python train.py --isotropic=false --num_experts=8 --expert_mlp_ratio=0.5 --experts_per_token=2 --shared_expert=true --patch_size=[2, 2] --residual_init="zero_last" --muon_scale="match_rms_adamw" --adamw_lr_other_params=0.00074 --ema_decay=0.999 --warmup_steps=1060
Rows from block 2 of a small image classifier, named by matrix and row number. Rows with one number belong to one neuron. Each number is 128 + 32 x the weight over its row's rms, rounded and kept within 0 to 255. All counts start at 0. Numbers have three digits each.
After each neuron's rows are labels from the 100 images, of 14848, where the neuron reaches its highest value: "strongest on" is what is common among them. Only what is clearly more common there than usual is listed. The data: rendered solids tumbling over patterned floors. In brackets: how many of the 100.
# fc1: MLP up (model.blocks.2.mlp.fc1.weight, 320x80), inputs 0-79
# fc2: MLP down (model.blocks.2.mlp.fc2.weight, 80x320, transposed), outputs 0-79

fc1.218:120108096137125113124100127127077135072100132145092139138123160164131179153177162128076179117094139125138191134101094150116140157103104145142109093081148128131146141159147117154195147137066145126162163146134142005052108076142122159164103127
fc2.218:091131114168063136140164099129099104051168117133168125154132087168118132117099130135159101125144084098101162102226127156084167154081092064117136164118138116089116096106117127152143094103084088147114096128120167163077129171063157115153097133
strongest on: green object (68); its colour: green (36)

fc1.251:143114118062123103113117156151173139124129181096132131147141100122112149170093169064165133149108152148177123121070127078128098112105084169118128095127160113122141092075125150160123150087118150088156150162225082100108132131228120149111157087
fc2.251:198109045090138128091169171117152137151104123154131153175081133082152190108146108129121166144166141101118105111098128161142118123142062081159143120076128171181085159145120122162118165093163131077130104110117138120135143169101074176171172168
strongest on: teal object (100); its colour: teal (84)

fc1.46:117162165147067164175100069117164126104148108130145125153171125146134139113180106146136091212064110077124102109153083135101131082080090154115165120126166122135112195118104175115129075165083147129117120143109102126135178170141090195146165123
fc2.46:122105166147092151151117067122175091114156158115140142018190114113113145125127097118133109112145109127160110107133106136170144200152104164136094152070102130139167123126134095127151169154145133170041169167130115089157118200107123141140072125
strongest on: green object (44)

fc1.58:144121130169171110158142173151200122158186125138159113094131138093169175122079108130093140109157192162143192174102088126133165164152117148115150148131114082217190157119183106164125086145094128145154083152110091155117107117121160138091153132
fc2.58:087147108185147099126143114136119078125166158118164158134154132152133148121097109152123117133132200089117194138111117182067206092179097111125119163163103201117104143124060103146150135143138126139156092089128133187099157108160104121117157048
strongest on: green object (96); light from behind the camera (55); its colour: green (54)

fc1.137:071081163120134115136113148111127157164110124115151141128151176100137129134126103157090134198106126089177144109172126188153143139128119029154108127105154127118163127052115104129153109081131082121095199125158119089089126079088137174093106191
fc2.137:114131179072097071144138131190137222109158176084149125151116081136137151181034100127087078150150115104153183099108132159084155094157135171171137134121145122114099097118117138129110111138133110119141146142089139154161145103120075086126146180
strongest on: teal object (48); its colour: teal (27)

fc1.282:064161048109098167127121083091151087169134102093119039121195097124107084107134127136151116142080109105096102100134151075125081084114100095088109102121084160145116123132138112118200103095138083108071142142099177123135148127145154104114122116
fc2.282:164117140111165131157112114143181142131102081164119133130146144181156143111132075175157101225109121128076145134152135151097138100125069120074123145156085151107112132074157131094137063098104104089126126180134101152208180159077095150132106119
strongest on: teal object (62); its colour: teal (26)

fc1.142:137135134142091134100045095159042119059145145162063132119145108139153113083141098084134144109141136149109114142117192177175101112079130150105137146085115116069075162068111115092189175154111097121113162155077147121129119125127142138123165140
fc2.142:065144119187119149079123108103144083099115183137118158153104085096092161114088154140131132126146117095120202091124115136117177056162165172113115131156117218100103164117149182088095177085112124131092118129172143164159142138125127158109092091
strongest on: green object (99); its colour: green (34)

fc1.39:187144189113117091130082161136064152113104145110170104165171132145137061128108142123184211164157140162176117125153129130106138151130111152088087081113112146058157197109100121158155127135097153114108102147115147134100133197092158156103159112
fc2.39:107152151066143138111168081175104136147138118107106077109117125119098094174168110138096155066177062149136121131126095078121060077106173134125148070180089164139151137109178120177118154101126124120171125124144171136176110100064176138105102125
strongest on: teal object (94); its colour: teal (39)

fc1.205:114108095082143170197130102125137112116154147131116154133160084153162072105121128152054179091199131161132171157129173124142102122094163161138088070150141164150136135121155185118159168131138083105060164105139101126201116122161114152112174106
fc2.205:185053143150179126119137125118146122162085102120155081141178136116105108080190079117141085138138084095127091125135076052146159115108150127111118056074093129141127132121152104121184119113090131116075128130159120110117203126088144084151142172
strongest on: white object (41)

fc1.280:093121152133124147120056159121083106075121105137139113120153105139110144129133096097238096101153119131113099128223154142127119057163148084109175134082129101140144110129100072101092146149056120068146141123163148115125140138128105185104119127
fc2.280:126110091088129083169114171143148116163095179138153120114138096148068115080139104208102153146132076113146140173094115217107172137184166128133117161104162149067134141173175127108147091088139129131135165118166150184125191161144123107125145123
strongest on: count: four (49); purple object (39); green object (38)

fc1.164:140147143129116116168154146158080107119086185169146102122097103131136097185114055189170189127168170116165163118092122080132188166157106156132077126143153159096142072111096137123094182147104131107128124124128153076093109172165148183150163123
fc2.164:110172154065160129132157159121147128142153077166106097101124191140156133164133111133129169147136158115104014130165137109108041085125152139123145188131123137155131105141110110119126178108163124050149054125167136129150103122112113118125166086
strongest on: teal object (92); its colour: teal (33)

fc1.269:090119116057130149171157160135216238171107163093145099111106118114127148073117142150145138139166153140097114118115091126114139127127165136151127122151092130175168091128134083156128121106132155105106119138125109189149140112155101133067182209
fc2.269:153116120151189145105176124164142197130115122142070178164149099088187145117109096146133151135151164110134148086069115128055171104139080145099157136184105159078118174155107149128122156210086134184120108112163131122153127141137142142167143082
strongest on: green object (67); its colour: green (44)

fc1.289:133183138110119150086116131133048087058167134158123131116120067129126145145175145160149105168154126099125092144150156120214133159069168149106117091115138166077111135113116137147174145170133125083107126185093122143102119131131199195160093143
fc2.289:096136088164119095116118150136199105122173114126116163133099132141138138152078144157121067114170143152075182148152173128052123097176118117132136133110086147051148089175117112156106152147100181077175086152154183138123189132142124133175102112
strongest on: green object (100); its colour: green (40)

fc1.293:137109094148128071050111083113116119133092067083150191172151162154156145086145110124083200185133082160161133149096142163113168133064165126118142093173127137103150075102139124047121084107130150108112130129164121156114133122150134150097111107
fc2.293:151194096105078123114082100082168119184145092073129163140094130093109066115197115078093132109112125044106107124098150114123173088189119173133115136076128133099089106142105137122123072169076116085137148150135128093098103096110144118120135145
strongest on: count: four (51); blue object (41)

fc1.212:075110098100133181126140103195178113122124146101136154126120070121111137119086107081194174126115195150134105120180121117148106127056108097220101142115096119184133119110130118124113089127159154189113159137155080143099092114126108153135148189
fc2.212:136104170142142131062168162105165180149156138142112155140093122072085149119160117055159115101163147137150074124091179205110158098167122082098142137120170181112053164123161101129121153152108108131149104151122153076192148152140105156132151114
strongest on: pink object (74); its colour: pink (33)

fc1.153:130153144124060133114113122143154102133101124098181123096130088066109158127146112101125095142129140164130158106143130050125126139087155106188143100103106114131163122121158133144152116133141135158072138100153109111000135109135068162117101220
fc2.153:135149138152109104080145087117141168119158128123131117124133146115073095120183076086066068079168147099100121126118199153112117136154144205134140095122077160167180144106143166120128179147120053113120129105120142109178145121088110113088153058
strongest on: white object (65); its colour: white (29)

fc1.311:158147115158161141061160179136095083151143114139078176121127073130088125202102137128130143093096160141109147109168123119134212148063061116137170103173125102122106113077127119046094084127106169159131129149105143110149134112107118161114142088
fc2.311:083116141110155119074105127097175130142225136131119133149113216097154178135152166107119119237149110113083154104134063151143138156115134204135121085098090109177118179110138155122141112115144134136137125129157098110139133097104110107172117111
strongest on: count: four (48)

fc1.272:151168170138132147078140124092103114125149137131142126134135145135189067147169095090153157154110144162119115072130173054159088098148094152167124072145132172069101151139154154177117113103120158098088142168151095112136115165113210155157187085
fc2.272:068119156118145164110124137116177142112137166093117079160166079154116199154077061155056125087142154101109143109183143195175087165137157153127177067158125120102142129107172122113154129108112129109133073099130112147152126161151127079167103112
strongest on: teal object (78); its colour: teal (26)

fc1.147:070090107086135123134146172125087113118097091145069150108133074119133122128155119085112142089163155101135115151150138155102056166138166106055085169077134129132114124168155114072185129123140156136168115114156072113199068105121118124103126191
fc2.147:120129111108075146107176213139144112134127190089086078077118108111112095125129113110137132066151209120135133155143170123104115164122122102172182158125153114167075115139135121149115193141096127116155089138175106111124128091074098115196184119
strongest on: yellow object (66); its colour: yellow (26)

fc1.35:158074091161126122125099131208148070072109117216165108110135118129103155139144147137110113173084129087109085155115123095162117189118123151090155057141131139156052102098118140115144111170108092175125160122099136134137079137167088125092152155
fc2.35:151103136106171124104129123171138138124118157144181078119127157154117082221086142060144105185137122074113130118157065106119142153085133142132166141144136129146130148108156160146146138073213114113178087126134131124145126179183131146156191074
strongest on: blue object (73); its colour: blue (37)

fc1.182:144124150135110144144147095153142164145129187167166115122145145097156077177099122111166149125132173136143210110175152152115137157151067181156115161192135127128130159110082112112144106119022104102107110100142160095103181179152089147086101114
fc2.182:106117051119090176130122115170115105156095142077069092109101126123128180182164151170137162108059114149142110152170162085163116125101075107149148157178118144114114182085128126096163145134063121091149126072157062124108100110094122158124116105
strongest on: blue object (100); its colour: blue (37)

fc1.306:098145114110143107064146125116159156173148085044135131160079163136196134098148093093112104148143175100072103178145137135129125127081077139120177173133127132199116073137108107076093145130140069166128136084125135143157109078165110138118145091
fc2.306:139169129117147120127169143165090146129113024099047158170145142168109122159111134154065158162093104119139136076118137118128093091183094144093109096128127139117148095134135163087173087106076157095101056136128121139077173113112122165105115093
strongest on: red object (88); its colour: red (36)

fc1.26:203070124128120185120106107165090100017124156117139183128116161124119103144193124109135076132129174123120057142117097128153126103138158176092119129099107103083161148123132144112150152149050119099140087159110138130111123078117165131098162108
fc2.26:129094132117202123065167128113217141120138144134171150157163153157081124112134110119182132131102102111128163166135069145074150093126148056127119138113139137039113131067146121124099148083152134144119095093115076122062118133172122138114088135
strongest on: green object (85); its colour: green (31)

fc1.243:096127150110135105155189114148168087166088160158172128151149121115155082107133161115135162183153153096162203073148098155081123156093084161120096155092124181161121120139158121133132184158149085164097088098159122126084143162165168134103163061
fc2.243:088058126135119167139149175134162133156175140107122132130133195118068155108199114130122109125096096107098084142152156141104123138115139113121192142157175195093147173129146156108167190090126170115118155129167158098170083092115155110070144182
strongest on: blue object (79); its colour: blue (31)

fc1.270:101168075121140128171143125159170134049091151173083103113105106131072121131184128132170143190131137147139098138171166128186173082154148103111110095135100119073191147150149156109128162153097108080103136142106136175192183108124135160104156130
fc2.270:103171139123164123174160120170167138112094181135141119094171175132074079104121125203114150134135113137143146142085127142122157188103175115103097099116116136095158126119080151068151178101113137101130150112083124180087130187115153060081134194
strongest on: pink object (49)

fc1.304:109130151144137121138123146150056124055235139138103054151151139146141140174143085150098109115087183141155181139094110087126124146108145138135136160080115111099149129124101136140108146139112097097100120185114096121110129146094114181125053053
fc2.304:157142144157102164135113135147119111146131138139107165139113138102105149101087059195123129021127155120098192179093140121095075139146139129082151103184097172177102118167106156126075137128118118134096079122139188109123068122139116185147116091
strongest on: teal object (83); its colour: teal (39)

fc1.132:118167073127128125103178114180059145115150127077079098188115122125105169111130120132189146082110128155157147152151133180159134116132159159090092087111101097121156132140129104150137181059086117096076113147131164132144109088097183156161202098
fc2.132:112152168095129141170159108121078108090094109121134084092135090177131168104120093169062131133077143120141156181173140082111126182082089165116110111113152089136192053106139126138131103125016146126156117172133112131093127154125154129110131116
strongest on: count: four (50); blue object (45)

fc1.250:134143142099122124169134138148115149129145120102112072160150091176160056152152111094138152072149108137150126180103066128167155103133145143119102164111144146091142141160073167144103120079084150173144128130188150081162004125104118122091125132
fc2.250:128156148172113065123144122151201161118149141119166108096094133168122144115131086156062108027137118188139134121137139132159145132125130106137092125092168156096155179121108151124157171189085123172173157112140070103092067113099172156137127135
strongest on: count: four (51); white object (49); its colour: white (25)

fc1.87:152130166160087150146138140130152162123086128148158130101153096159140189127119144061169086113148127101120117160111080155146103116122097100115061115139109160180086154174175182059110112154130119119107079113161130190106083072139196125091177117
fc2.87:129183143143164136152145136126085165159133087116111119172113121109143130186027127173106192124088154038121130115138155151157120136132112112146157097101103095159104096165096111083131101193100125208155070154123134147132140137129178107153132149
strongest on: red object (81); its colour: red (34)

fc1.14:127143084160079151144122092180114109093047091088103141176172112099106084165152102113087160150099141161140111129107060098146115130064126081117134136113148104094121160166136157150102126171163068185127158106188117179146113110144171142099143160
fc2.14:112150100160148092073153133137134114158170144100155169118168138079133150158187093108082133153100113098072091120087191145164108102129187124155180111148119195124071132070114105149097175147118107160133195120111111112176128089094102143163156095
strongest on: white object (69); its colour: white (48)

fc1.131:127165163104146153110120147105129079095143149125098114136167104189164104129067112142159151165100100121095045127129087098151109047053144170132075097086152070121154122169173109156142092126127151147167154113091100152136149092097174141093104121
fc2.131:176166141081081128165122118132137104086103146088079189147153054159160169168142130157182160192085112178121157179121109136150123113150063104143199129127132124104159079178116105082110103108126128167100101134135108081150126126134090103156137148
strongest on: count: four (47)